config.yaml
encoder_inner_norm: false
decoder_inner_norm: false
residual_init: "none"
learning_rate: 0.0088
nesterov: true
orthogonalizer: "newton_schulz_5"
max_grad_norm: 1.0
epochs: 6.8
Rows from block 3 of the image encoder of a small image captioner, named by matrix and row number. Rows with one number belong to one neuron. Each number is 128 + 32 x the weight over its row's rms, rounded and kept within 0 to 255. All counts start at 0. Numbers have three digits each. After the name is the row's rms in percent of the matrix's.
Before each neuron's rows are labels from the 100 images, of 14976, where the neuron reaches its highest value: "peak on" is the class under the peak; "place" is the part of the image that holds the peak. Only what is clearly more common there than usual is listed. The data: drawn branching plants.
# fc1: MLP up (encoder.blocks.3.mlp.fc1.weight, 320x80), inputs 0-79
# fc2: MLP down (encoder.blocks.3.mlp.fc2.weight, 80x320, transposed), outputs 0-79

peak on: wood
place: centre
fc1.307 099:118107136175073170109130074115130163109166169139145140118126128144149115094109047136140128191123144147144056096115148214133119147129083051173147177129104188127081141095115140072117123136145160147174124115092098109134127125108124134135181075
fc2.307 093:118124098074132165143108142141098111135105120078104131146136138139110128132165185118088139083170150140114175207147119094153129088150198215079116159142117079161152090111147080196145141091106141116080095143125098169111104104144192101125096129

peak on: ground
place: bottom centre; bottom left
fc1.122 119:128094126153136146095159120160145049119122156149121114156169140181166096159135109135129118053128161179159081102127143128081124137150119088109101097059177144140196137113159135088094140118090083087128146150131139111105075090193175160148188130
fc2.122 153:170140118115121066163082125084180133136113117156121150084124172091178130192174104173120127124083108114121114101185128117130169137167169105097060126133068134096156120075161115136140169067218136148150144122092122102168121139152110118086112115

peak on: wood
place: centre
fc1.213 112:158141087193160139116102091089188115179149071134129136092106086120095106142161142108130117126118145165101144100181177078194104171112082149157163046174132167148136121147092108106144125139144125090134151155143098121086066134104171141071150127
fc2.213 106:076128146060131081142151172108122107070103168161131125150121113102165120196156116095118110110169154133098165172114115105142137130079142169132145085132194129155103142116175222129072155094084138102101153118085123119137145147153063126179097109

peak on: foliage
place: centre
fc1.52 083:157105094141070140163122062148193142113144118115152111120101134096088147131130132057161088105127130178086172127100132179082125195130187076118116132118126163094134163145169118136176077105080136109202150153121061140102144115159138102128150143
fc2.52 079:121135146082120097145172192130132085179143151122116121140123112120160082121162180131169115080138146141143118106170149099192064139122093158110112085076127096074122144140161160135171148134139103172067153077105121149096076175080112196126083146

peak on: ground
place: bottom right; bottom left
fc1.168 071:162091145168091087105129065137191122112110155162124127135141118123170102152162112121156204141146140160144088095095078078108127132215178148132128127077129141108122074183119112135104104119116099104148159150084171055127136117184167158107128161
fc2.168 074:117146125140133100129136055211190142100115146076143092157097127120147098129137095138120176114095113098105109134177088114073179072168140157132115110098092151098160076155097152159113192130183118089120172127156132159122123131151214141146102124

peak on: ground
place: bottom right; bottom left
fc1.91 114:135117060174099100129157065118131145124137214162158086163126129139108139135162104159156181132152144144151113118093083078104186121149117128128124113086132143131125061098122175133118172101144134129132187106080129072133123117138236167107115128
fc2.91 135:117145104136127074129123052134140138114149195108122102200161175106131100171165106109143156137117142097089111087128063119092162081159142139185106110066101107097150063136124125121121196127156127100089178182119181121144115170134160115145119096

peak on: foliage; wood
place: centre
fc1.144 149:046135116090132085117115133096181084170163156127122125115113183147151105067121151075127147128140095184118108111106137106092121118124159140106165125156112181138189215147079158139172142129082106083142107124149134110087154079144148138199100119
fc2.144 147:167143166102100150127105098136124127060094148105098168092103125130108109152073180160088095128086160146221146127113180118160171156088118097144059153138211100138117115122083120203169126101185085134136108109140154124136136129103135131134143121

peak on: wood
place: centre
fc1.172 124:086109150206123121153101146181117067100160107145106086139104104097102090141182116073083085117132143193084153104141198119177086178125115125102160084157134174110123172139129133143078155127165130119090139120169134091102134112169075140131158155
fc2.172 132:088123149081080078106121092148168124153130171196128120124144154127154154131165104194135152129156202092110074132103068121114148097086089129169098102104192069137145167130124164154104129172154092118082146166114103166170114169090158131131110143

peak on: ground
place: bottom left; bottom right
fc1.95 083:100135065179129105143143082153111147169076162135108092125103150157144111104117162147114163082132178114138075083124180070116145112129095155113147156120097145181131119122109182047172123140134117133109136134140151125144154096174205164061123068
fc2.95 096:140178165109097122102140141145120134122145135120115120146079126149170192128180116133096127134121133177161090083128128144151094069080156067141124109185146186087098119114175109178073118111110149113130111150157099166197061136080093104108107062

peak on: foliage
place: centre
fc1.273 043:145126115154075163134212144131141138123118149104088174131119101157123076157116136099095126146142151163140145129123172108068069174189159131153109099115100135071130174141145184116126113118111070120084113120217198079126091099135139095106120151
fc2.273 037:120117153091138090137061105134149122135110111115190149146109146161111185098171149193144118128148145119131122124113060128175172118075134109058128162157142097138089088124138101149097189114134158183142146180070050192090159135132122132125109132

peak on: wood
place: centre
fc1.223 177:146097164172111126181137092068155135181123085070102184184114096198104092097171112135077116168074123125159099146110139122168143157050144116114141104152138136135127125162117082131132159076177116091167128106101159123096146118121146116152096187
fc2.223 169:133110178160144139102151123171046095122108112198131177078120109127082169199157117108104145126132135132110124108031119128185165120096103152163155149104149149125140197146148118110102084075191131137099089156133139125091162102155119110126109127

peak on: foliage
place: top centre
fc1.262 104:141154145093136123113114095104129055150183130148101119075140143176211103191175169094114114128092154125084113106118109119133118128153137141138140139111112163108134051105130117141113103149140182154109145103158140142099193090089175134144023112
fc2.262 105:110140166134142105135153124125143174082093089139170098124156067143074106111138145129133087159099084115170110112075230081154169129153115178148103149104080077141102164092059142129106123142104099116118141170164116126176135126175140154084174120

peak on: foliage
place: centre
fc1.242 079:192159168121095152148119125175150054183091154154106097215158114130117157129089133137156118077174085220116126134148083116063108117096136103051100116116138166126138134152110128129104147102111087109110122157100138146134093136175108140148098125
fc2.242 083:065139114175106120149161185061137150113152114101155085108096163128180107148177135118130155115031123094043127109115134104172148140142175104140081087167105128090102108135176124119156104134171160117143188116162156145072164129119128127113141132

peak on: foliage
place: centre
fc1.212 148:084117121148088112080116186191100078183152182119093144148074131174097115091114157158117108174064118211100144164150081109094191188157125125087125111110112142111125125153094145142164116132130141119134103157148082090093115116103114153158152158
fc2.212 146:156146146110107140148121146137162088043073120131122099168155086082095174184079117108158102133090161104152177092099185081128097091104143104160120141146143094142122102160122120149140186057098125124149137115150178143148106170069175116165165111

peak on: ground
place: bottom centre; bottom left
fc1.143 076:164112138144105090099116043140191127112081144170075105117183122145157115156093135137115124172117172118138152097120124102120153136186121161141169125069116116128120133151103122151136167074137129097168164099092144092060039090186130169128111150
fc2.143 089:134156087104169077109109066123136113114144117110156135106122175127122116135138137131085166070160128148151102126113073109116138150146112198140055144090110152132169091158149209131126181181148082141101133205126082149123180134116163062126106126

peak on: wood
place: centre
fc1.160 088:145114161149188148084059125093151146050181154131127126098119120116106068117124110137107127142125164167090148089138108104097110186165150155119082118137122097107111153076120114170095148178211150172123127111078116094107184161140128089183141135
fc2.160 087:082179113093056135139160147160094130152104155144077080133177147153145222081100134132093127098162137101189119193123127147114132149090145115106113155139124101105094114176110144123172125096069134120153122146104145165178088147187106178112113095

peak on: foliage; wood
place: centre
fc1.314 118:123192163108152077095124113153122070130200094144129130094112090131086130163066147099112100142156167131095170062123166100139128089118153075122107152115128141148132093120053185085132174180165121090115149116128142146108130123183165130166180116
fc2.314 111:126018104178123156086141126142165138179084125102126089104143130175153113165128131130122129102123112117106161169115123146111091201161055121142127131150113108090138184176214145126067082120103120129086168115132107172131101117102103139128150099

peak on: wood
place: centre
fc1.88 106:179096122134130118111121130106136191131162100128052151171153094172177139141152162098125109129166141158115142142103125153111081168132196101132060127121116123111111188075145114155111099125119084098130086109097137103041143165165120103172070180
fc2.88 116:110163132143065152128105102140132112178129161087083102107124114126140183096122081133127171140129157110133088079088162140117139149109155104139151120142181104120117118143092171083143169145177168082117097161177130142222116101206117085096114062

peak on: foliage
place: middle left
fc1.75 069:151148156159102190144127170108158129103099109079131132150090150192101127156160119126091069104145195196112092113080159179077156076130116168100135132114109151080120129150148131166133111095072126149081107083176102124140066137177127101096124115
fc2.75 080:166123105082131098078136080127145161163144146125168099095121121093146171119096174114126124120101081054159125164144079135199138162159122129182130128184142112190175145102062089059104140120172114127178162125168114103109137138095109092109127097

peak on: ground
place: bottom centre; bottom right
fc1.81 064:119142189098136117141171099089153125211120157174097168151162070084085141061126119132071188127138163151160136123113115084120138174200123153113127124108177111133098123114152119141129123103132054090184133141132144116111109120116139122100051164
fc2.81 063:119119099112069084111114140115084131069131093119173138109098201146129102202151114127198074111066101116167141132141117161126142076087148098104127128175077140120091153146105180129167137146164184169086085138089147172116138151151099132154128146

peak on: foliage
place: centre
fc1.225 073:189171117151096157128070121155177083148159138110156083084137031148165140162135106135125048091113115158097107099109103103134171120144150120157152107093180122140114088107128122139119141115137112174135170192090138097156141117154162120142049100
fc2.225 078:034127139117109128110160180076181125175091116086138128101155174113121069159191130160149157198075079095109111091109169093146107125107120158114130137150061114137104101095146128147181136102133118145135169103156170140088137085128127119120174102

peak on: wood
place: centre
fc1.251 066:146177172162091100120101116196136111138178112123119140176078160159065128138099108139116128147127153165130120133135151120055100126150109121109089082134103181105081169137096153158087156145065078134071184102106183160124128192136104109157110160
fc2.251 066:099076123126163150108171134120145139127107195083111095122173078096178135124152144079106118099111149145094146200090107148174139151076108127126163192174117059157160087116169115088126112151129173147132126134170066126154138098134167154077168101

peak on: wood
place: centre
fc1.49 058:123132121157072094084104147199149138102187154138115150131084130121168107082158147123116095086114171157113140117151154104086131095152144129141043151117094089098129111060148109128183124171122133161140236119148146130149116143143118096162093178
fc2.49 059:149066169111109126066178135109174142155119115077108104157148093113115148090125106126070133150164126164141112095090133153121149220108156111083179127129091132178092118140164112161091111122071183130090121162120128158152145102179163167146149063

peak on: foliage
place: middle left
fc1.83 077:148139169177058159154173129162141123118122149088141133160140197137195121146144114132140112098215136130144113087100119108124094122118112156088109162117147116095115156143138136120076194115099145125101185086111066099094124063180101079109086116
fc2.83 073:134111138096197151139076138072171105116101135152114145149079087167088114114092122175167109130035208123150106150146133137123113152153132144145143087119170128165141068089119151156113089110123110142179076163133148140139090147070178151143163162

peak on: wood
place: centre
fc1.277 131:093144153113125131142123108165132098142202110142075131137140124114096133218185154119114155151137163167086106119056128115153129123095162136128109136091135151128079097122058158125095176095157149087173108126095072120107120136209120132185074127
fc2.277 153:152161079101099144165093054089146119155135109177115141145161197074128130119129125166140118157162146126123125134108212184155147116071137092095080132109090136117152150151216065115067134146171117073133130123125109131111141128121081133101152126

peak on: foliage
place: centre
fc1.181 056:136201143188160104105133103098154106147153138087173088173122152151104120112145136095137111088113059134183104095145146119116124099086122132109103134094145144136116180113149140120103174196072109100117150149026127075137131173177122136138165081
fc2.181 051:146076095082110169163103155122092131105137115195098143132098122118158073099098138153115100192135179121101097160103070148144126131102155154171157139169131120051120101073139114152189108127128181149157123068213111112143095095136138137095122115

peak on: wood
place: centre
fc1.287 149:131117172083123088142127103118165099151191184164135090174132103132121151202137095092066092135167152153089170152122139128158092115102126093091135066152158100113110171113101137124100154176129138068127197108124078113137143158163069160142091143
fc2.287 151:088096085109081126085137111162148169140137128198120174107130153105104125119142137110084158102174189125076144084133143147126127127096160103164141083097122127094094153165156116138025092126131124167105206106134115165193121102161140123171154100

peak on: ground
place: bottom right; bottom left
fc1.243 109:148128119145127096126100075122161116106075204182133130135122147193144130116129126161101111176175192118172131154106101148110121137165143159134167092101102124121122082097122140140156200065125076087166119095120139080129070099177162163110079090
fc2.243 134:148168086131159051137142117115124106103137171130165129209145168128083158193159131104117154064112122130144128091099062160124175174146137090130061099106134150131084081136115179102142181166158099109152123167143084140115109158132137076111130110

peak on: wood
place: centre
fc1.119 039:146094116161072109115136128139126139139137114134127151147099131110148055106144089151150095123144110169187109098114127174114093155153072171136166131073132138092165152138124159047128098154100113131097220119061079115125097100113191185113096136
fc2.119 052:087176168031114162126156128133099122108126105095148134139126118155145148093133164112107130147172177101079125099138052145172162072096176075117116129152172111091116112063147130164143173136130119120163061165145173171145159129094082126136126107

peak on: wood
place: centre
fc1.17 106:137176179156054120075101137111185112139192207108139084132144156202149172134100114121144109124123197123125160121140115134110122163111134109111095098172157142133126110096113132153129094114075132102110172077079079086188124133125084118147095144
fc2.17 109:120117115125108137131088162174108124099108171160110138158151100112099101042124162086047161132158144204132133142088124181140105191106103151130148196129103079131118119090057106153113136163097188137143163129144122144106151097118164101144076120

peak on: foliage
place: centre; middle right
fc1.99 104:130131153157176155085115097115120130076129144144128086135122146117195164155082071125133138121176195144129181082078158090110126135126097099081151132122117122145191131107094075105107191141158176154134155113120084175108177085149134109136050124
fc2.99 109:135127118182119127133149160110153106149095173139126140099115089101164128112147154108100124072105110156160082125149200097188093132117083159138093099126130154194124103111157172167139070139114105135141075159123196061166106128042143151113168104

peak on: foliage; wood
place: centre
fc1.93 092:145132157118144092084114091137090140137120187122113163146113142122148139137153147106152076135191145236088141117103146155145053126150137088213126122113159123111116127067091093161155153097113096120148149108112103104065117117129145111187133194
fc2.93 096:120150145091062179155157170114100109144134145113086071107075155139159117103125117151101169097077176182141136169145100138134122140045121186080157099132139127058152181162104159145141152132124161155083094125149142141153106107173081130086092121

peak on: ground
place: bottom centre; bottom right
fc1.246 070:091211132164107118129140144171142136167105114160152130110110112164072117127080174084183088111119154175086181103118137104115170106113132150126129146176133171185122097055121150139112153134094076072084123112129153134080091112141145130078192121
fc2.246 074:120091110129164121142152107116129103161165133140105103139169130181231166169079154110161161172142097061096102157105144074158117128190080156171163170107092125114075187170060118117110091134116118157113122112136112114103096125148119161138128109

peak on: foliage
place: middle right
fc1.198 072:065111213151093179166191129130120155121106112089115104130125129078163114106142154086148125108163122176123141124152173150134164131103125100132154124094125162139128228104164078087112090118155143139147133070089115157121165088075121125171079107
fc2.198 074:130169081129148128122113144077104065064160161168134111117097173170116187172159077162145147186118137128167148105121072148147123138176142188119068099133112119111130077106113112113088169104152109122161092130082127103179167161141162122105097074

peak on: foliage
place: middle left
fc1.64 184:126158136144174143101121121118112083185098182104191115095078127152073114163075126105161128094163120148129145073126095136166112113139149166159185126091186132098184142101113206110149079150131110119144099083093085152133159090143138134129057120
fc2.64 162:075090112138123128153125196099148125142114117093173126156133127143125166110125146145152148124085093188127150139117105142125160134158118121172125116119126171108119142198165032134176171108140142100118086096125107148121153168156033090086042132

peak on: wood
place: centre; middle left
fc1.263 131:150138167143138147169155134145101106096191100147075088141150117196105155133122094136118116134139165194111188126099084115137162144093147102114120137191127150141121083127074052089163102162175132070105095128071132129106148151146156097059126159
fc2.263 126:090163158196157054094092177149187131167144174116115147107177087138093127131141103115134183120113151094172056143117162144110111136151148117172133180087125063109132124106114156088083101162091171089119121130100094080155114161146144145140091128

peak on: foliage
place: middle left
fc1.66 073:112136121130141138152133130084157132116162061172052083153164101113096145183094142142129145187082175184114139166118118091109120128098198112106170111072134131134129116088125135083141132112161129188162110070102124109086174072106143154143141185
fc2.66 071:093129111142125058149117145109114080145125197096173139096046123134165102052142164107095134126127132129156115098159158115104101172204110139120140110198119169135104142138162116182127101121150201141114121172091116102162111166125125120164117070

peak on: wood
place: centre
fc1.148 075:045121102127114106150055100144107136116194144145125173170094150165145143107160108155113165104120118164179128115165121086089124155111181113102139159117134184133124114128157153066104107097100137093140189087085093100136162199150088077148102135
fc2.148 083:165143140110120127082189114142152125107098107164102152107143116040134143138076150101135067122150134098103131082128172171149130132160097120134108113128143106109177167111124111114188147198160103103091062177180131174154105087138158186125137066

peak on: ground
place: bottom right; bottom left
fc1.89 082:162143118162146092073136067093136113128103162206165076128109126149182101202154146120158178138118153173105147111086113039125140104208126125143153105099098127117105061136135149115100135119090104123155134112110143072109109125146164128178109148
fc2.89 095:120181126125119084140136074121184102140147117113118148172113173104148111154154090181114191149115123168178131177100060075069129147153136123130069168087088199149141070122121184128094185138111115106150163143099158116092116119150142104113103139

peak on: foliage
place: top centre
fc1.33 130:129059170143118152158160130216179091125146093193137089160079122164051124104188167153120137107128112120122118118107163112094092105131121178094145130117111110147059157143156112145148109112165141169105108137160136082087057113145104134164118110
fc2.33 125:125105071138117124133147158079139099074061115111113106162183137086156138152120179123153172096084160142167132173096047099130159150107119085064120123149161159170136156112171083166144096132131109102129176119114102136135186187110075137096154135

peak on: ground
place: bottom centre
fc1.22 073:159129160141155147093106057086131146114159092133107076153181136159222093172113120138120137106183164130123096115140165121112161132137138108181151088075152137128096162120143114153080114117153118100140189099040104137057138082157117112121143140
fc2.22 088:158125061107133137157082160102156117117081157124091163100115214103131105120089158183114173077084128150134139139119107106138139145090144172057108113141046138117112168119166159183119167087111191154158123092112146128174134152082121129101130136

peak on: ground
place: bottom left; bottom right
fc1.169 097:167118105157118036120144076127167114121110136185145081135137131117174069148143142143172203079146185164101087103087106073115129119209158112147136138101133119116124071135115132123105142161112153134131125113146131057119129107192160131138165156
fc2.169 106:115120077130113105147187041154203117140118147127121180135146166134156108160152097142108138143116138153135104110121058110089137129176139083135088175094094185162170117140144143094096159107140067100122157136043136093133158105146190113128114102

peak on: foliage
place: centre
fc1.72 105:164126090151135138095120122137146182152114160078131078091084140199104074142149135101100104154154111176139103093146157132110166179135080100100131151145200125107143176061162132073052122158114122099127114108086084124134116150186164108134165143
fc2.72 082:072083103144109176171098104107083144081105146135134096146073167168171103115169164136134092171123158116143137149128164110139167096159108116130121145122092091136163126085169129099195164101147213121077106077192099092115125136132142191121134100

peak on: ground
place: bottom right; bottom centre
fc1.20 065:144142133149161147126100110173115166181126202182123148131100164148118159144123174095099151176141133116164141120113199096073090116178127099181114069103097102099077108136081145059146148068132108158118153147105135083093081127103136115114094167
fc2.20 059:101154137080083091111100173134122088107099103112162109127122136103146108109164091159137176122148130175114114080143091138179153124041143103049095181129126201163126079070143139211095145147150110128122103173139116146144142102161098110151127117

peak on: foliage
place: centre
fc1.69 095:090165132141173108127139156144102064135150156172138092122085066104102133087104114100148130115158085185136110115096135091095112074155145160140140131135154144133175111113114175112177168183059149087112146135150111128068199096118154181186131097
fc2.69 102:188093148094128119146081141093216144171074140157134172104151164134084135156080110185107120186100177071135152122115097122106116160077138142157148122136141103106164127183123149119154082089133075130166077142132150117164060139125140141100092130

peak on: ground
place: bottom centre; bottom right
fc1.48 147:156097133153126079117094105155161154105130164108049118162107164118141129121112069150159232111143132110128121173129075091055132139162122111101109122069138149128123071159125108147101120149139149072114170104071143124151135158160192161128127176
fc2.48 141:043095100139087091136136054180172110107091188139146126122133090120134161088136138159122146120168145104121087077170107118131203075149139157157128143107093126100172091114114104119138174133192110101117145141112177133170099127151164166183104111

peak on: ground
place: bottom right; bottom left
fc1.2 148:135101102112128130127135072135155122107127204101094103154121171139100192101159119139187147129135135123185102147122047115056132127147185113134144137106114139059149124099129086101080150116132093105142169132097117121131118138160225197113137100
fc2.2 146:047137062146098095154125062143144129097118210154146155204115123125117143141178111148098152091173163092093085113147087146100161081134155136124097097143118105102157073123088135153132171154175125103124129155140169132169112163148136173149095094

peak on: wood
place: middle right; middle left
fc1.128 141:183100158096116148149151153130194122140136161120154133134091122161149171105091114162137073171112129131163158130133126074137099078120170138077120131162165225103152105149147138118092070096124122108054170135127105052063138126119098147122118159
fc2.128 125:135149066096146087109139105191133149163095114127139143104138104165137122047123152164146139117078160162123107131093123117119095103154149088145086105106107146141105127208186169084122093198118114167083132147196172140100180090116115137102174112

peak on: wood
place: centre
fc1.109 099:123101125181153116159095108188089123092210126146126152130077138159129124170140142163130090177142154154065164123121083144104126093071169136055085148125073138175092127117125153120140085162110077165099140092113093098125141144098158177112174121
fc2.109 109:142125114169127155138191128111161053118137119109164029137153125100117157135128053063098134138126119156115107106178144101130172147156159149127196139215139146115075158170101103117108119138114160114082168117141109095096147134168087106153140132

peak on: foliage
place: middle right
fc1.241 122:173162138150183125151138149099128152142148138126144179180082163071087112130098117115157058092098124127092103098127160098134041141081147094095162146132118135103109173123111143147169123170078197140091150121087109101099190137128108153187095139
fc2.241 133:105170103071114137209144123155112127074136116089160145101136177123103159153130103204135111096109113142122137141155036144143142133134129147119098106051155113120200072148136094147149141116161139094124095118127080128144089131075155172115194117